From a checkpoint of a small GAN: 8.02M parameters, discriminator depths [3, 6, 6].
Rows from block 8 of the discriminator of a small GAN, named by matrix and row number. Rows with one number belong to one channel. Each number is 128 + 24 x the weight over its row's rms, rounded and kept within 0 to 255. All counts start at 0. Numbers have three digits each.
Before each channel's rows are labels from the 100 images, of 14976, where the channel reaches its highest value: "strongest on" is what is common among them; "colour at peak" is the nearest of a few named colours to the mean colour under the peak. Only what is clearly more common there than usual is listed. The data: single printed letters, digits and signs in grey, bent and noisy. In brackets: how many of the 100.
# convs0: first 3x3 conv (discriminator.blocks.8.convs.0.weight, 144x144x3x3, each kernel summed), inputs 0-143
# convs1: second 3x3 conv (discriminator.blocks.8.convs.1.weight, 144x144x3x3, transposed, each kernel summed), outputs 0-143

strongest on: dark on light (70)
colour at peak: grey (70)
convs0.105:132146146148147126149114138154138153141127162170104182141158127149105122136132112159096147146103130167171133125112140136187142142153148142098128117126164115166129167160124143154118154123129133131145108147144157147151146147149150165135149123146204147153090125152161134114129119158123105173117136107122127138149143155191157145102100133141132111172172115129159180137127129168108134154165196139125127148159147131144133145154128146145126
convs1.105:112103120109100106083081110082096120149177152143143118098121140127147113106083118127087160114151122139113119154087135154115104131128109144116158096100105169132140117167143127144136089139117153138134102155143156156103160094105154105137117106143148128115174092093112132140087118109096090096120147143104148097110141113124094127178122136140075091118166160158119116132107115152151118137147100107098151121082136154110127102142101148108102

strongest on: capital (67)
colour at peak: black (88)
convs0.130:105135129140134130126077118099095136129168086097152092119155124157111100134094129141133152109100067119123145131136109144150090131115133117147147119152085101154146124165115134163133166112143127072101142106078122155113140128111179130113080159134108109092167125082168110123102119143107148102136091114138132118116104116154113161116146114102170104092104140108132133127143161076075173113172114114110123120132139137114114131110118133119145
convs1.130:127123143111120130141124104099157137114146157181148162107086184120157086109123124095120131150116154150112133112115141132143129150121147137093159077084173165145152124151129115152146108154178138174126089139171159153079117128122138145135136104151190154102146104149123157171115139126121110143111129144085131132130137100131147104140111163148098108143147137136113109158097118150136136147150148163087155121120133142094102105082134154125099

strongest on: bold (84)
colour at peak: grey (93)
convs0.120:100136112103143117118103111119089100125131107085133083145144098106113122097110118116116128074120085075129131130096124097105107109108102105129119115116100106098131111153108118106116164094113109099097126115073109138102091102118086065117097127118105103105152107108144117082115113126136103128134142128110103136100117137096091167139141100114148129079111115117097110097140147084117140122122100098093129107124096119094096105123072108131138
convs1.120:131150114110108143160131127128185157095134133167155193126106157143133113149156154135127130147092159146143096121187154158175157142160159120127146125137168143183097154106131143118143152138157139158144109159143151142136151181144175148125147132135150157124148147144128129148144139149127106170121089114135133118157149128147152134122127148129131125163148152119120141167120148153084124129155181181130143118116165143143127124119169168114104

strongest on: dark on light (71)
colour at peak: grey (68)
convs0.73:115136137129088171165163118132163136139141141167141192144128161155133139116151116150088119143120141178169132166115153168167171139123215121129140131139139138174151169133130142113124136134172166119140131145158142150116143164128157138168176146145160112121113132151157124164125091174130130156128137123152124131153119136156134152126105137141152094126150139125126149160156143175137133141158126168116139118142124145143163116133145111107152
convs1.73:109087095117122090105102106103095135151159131150149136107114132131140086097102118108100162126143128142097125147126140131158109132121087116124169081078127142147142109149143078134166101145134123148112103139145151148096137108106133102131111123136140139121180107112086152147089165090098096128109140141118137085122156109106107096152095135136083085107130156140106087149100100153144117142151113121096144113134164161107102079133124170112106

strongest on: digit (31)
colour at peak: grey (45)
convs0.95:160126143103141120113131108094098088132141114082131088127145095139119131094120132126096129062119079081157111150120110103126105109109108138137095079129068078102133109136119120120137171110132119104102109149090103141129115105118136100110088140135095104123162108110159110100143138098143122105138141136119119098099128099108116175130159114095193088098117141117152125107131143129119163119133092106103136108100125121102105138115109089162148
convs1.95:135131110134118181141132096111186157117146158174157188133077150127122104149154141146127148151108175161129098126182175159151157119186169138136140135128166148156082148126127169141141145145172146136141118177142166147141182163141149156139143120131135143121115139152111123150134130148130142155123104121132155131141143107159140130139116142147118141186149148108134131149149127183135112155132156153146150116131136136139111124118130146108122

strongest on: capital (61)
colour at peak: grey (49)
convs0.65:113133123128111123133096116091092113140134069108137072117118093112091131100114122143115164062121111091125114114109117065143109071124130105143146135149088118120114114142108147125098144133114129105132131076111096139116117104078134093083097101117111119118171091104131132104132123102115059114113112129116147116119089117133112153130158107120143104092108134111136158110124121079098145123129118085137127090149110124083111126143109116112134
convs1.65:129117101112109174152106108128176129098164125142152118134110172120105113139164127134093154156109138163122108133215171160121159107161154129118130121140159119139129093090090149179134130128157135142149125143127161163125143174124140159155165093136145131113136101169129132127151113138123109160120091111132145135136131147151159113155114158134126110172154160099107140135134133172101117136134154185103132151147148113151121103149173132107123

strongest on: dark on light (72)
colour at peak: grey (65)
convs0.20:128133167143139152164131134130151144137159147163143184130189174116121143139154147141132145138124129166150160145118120165151126119125173116153129153162151125163164099148154160134125169132133164144157175144143170154114115145109164142143148151129165157113137146158163133187097136127133126162145115129144152151126100137196150160146151141139167130166130137119145137146165155186126153144147169140134125156143132152131139140123133123142144
convs1.20:128110109099103120129104109100118149150167150165164168077097152128153093109101131103096153120139142172114121165115145146164122131122124101104163106090124143140116130153145098139168087147137143137109110151147150168099147115101144130157127105122147130101170115131104145156103160116113097134081137141102163094130155094107123096142102143135092097112147155155087117152084103136161106147170136123110150114128148154108106084131121153105097

strongest on: dark on light (73)
colour at peak: grey (65)
convs0.139:139128150143146135149134139131190128170161132148137177122152167165122153155159142139149157094127145173131131146140146146152147126114178117107136139155126138148122109134117186125136173122166158140162133136152157165139148167127145142150145135154173171125095145126151109152104138112118129149139129146140140128138103111194148145142159134171153123151163156115163152142169158155120138146140191158153142118151154155128159141131120109149136
convs1.139:123108120117105111126087101103111153150173138156146139100110144129155094090114132093083138122157138158119138135139148153153110139120113112095171097125113153147114125140127102130148082171124147159105105151143151165088143118108154125160135117105160147115164107120088144148091143113098114136101149153091177109126157104098123103144106129130082107098154168137092100156094088134148102145171118117108148109105151157112108100153097147119098

strongest on: capital (62)
colour at peak: black (90)
convs0.87:125102110121114124114088106129098112148126088086125104121127090103082119112087113112091118046097103104116100148119140121138094085123118074129116097135073100136104130115091130122098145118140122080092119113090122165091126111089154116113106122118102095120144122098135136120136098124110079114094116109110130104118094109120111130135151115108164096096106098100132122116121129085098156133139108109118126109122123121104097087106095123124150
convs1.87:138147136119116126157131137131166142132129169177126177138090173134116118131158179143123144165095136113140098137186149144131159155135146143129154119120183151150112114103092153139151128129161138180138131142153131142123120158120166161123154132128180159112119106158121146154142097144123099179100085112130126128147148134159160140133109143121086126154136135109138134163138114193099107148122164172118130128129137115133091125133180146130099

strongest on: capital (62)
colour at peak: grey (58)
convs0.19:132152158140129116116111116104091114122121099075151088144102097112108142108105120117137165078122076106110133129117118139131096103101123115133099098112080108099174098119126094133119139117133117083096153119087088106095124121109106067087081131099120127124138119094143117095103139090114111097149114141117146144112123131110109131142139113097141117086114162137117119109150147096127132106152087081125129097153110134074100133128090091136119
convs1.19:132089104117121170128160125120164147118152160157167160131087168140121113157166116134099126148102143143128098134193141163166171104194163128120145112107169145145093136141095159164139145159140156142158128164149159146130168152104145153146152116135152165127140126148120134154125133129119126166124098139120144124144148133145127122153119171158123101169149140124111146143120130190110133169128174167126154132117141125133119121148140150103136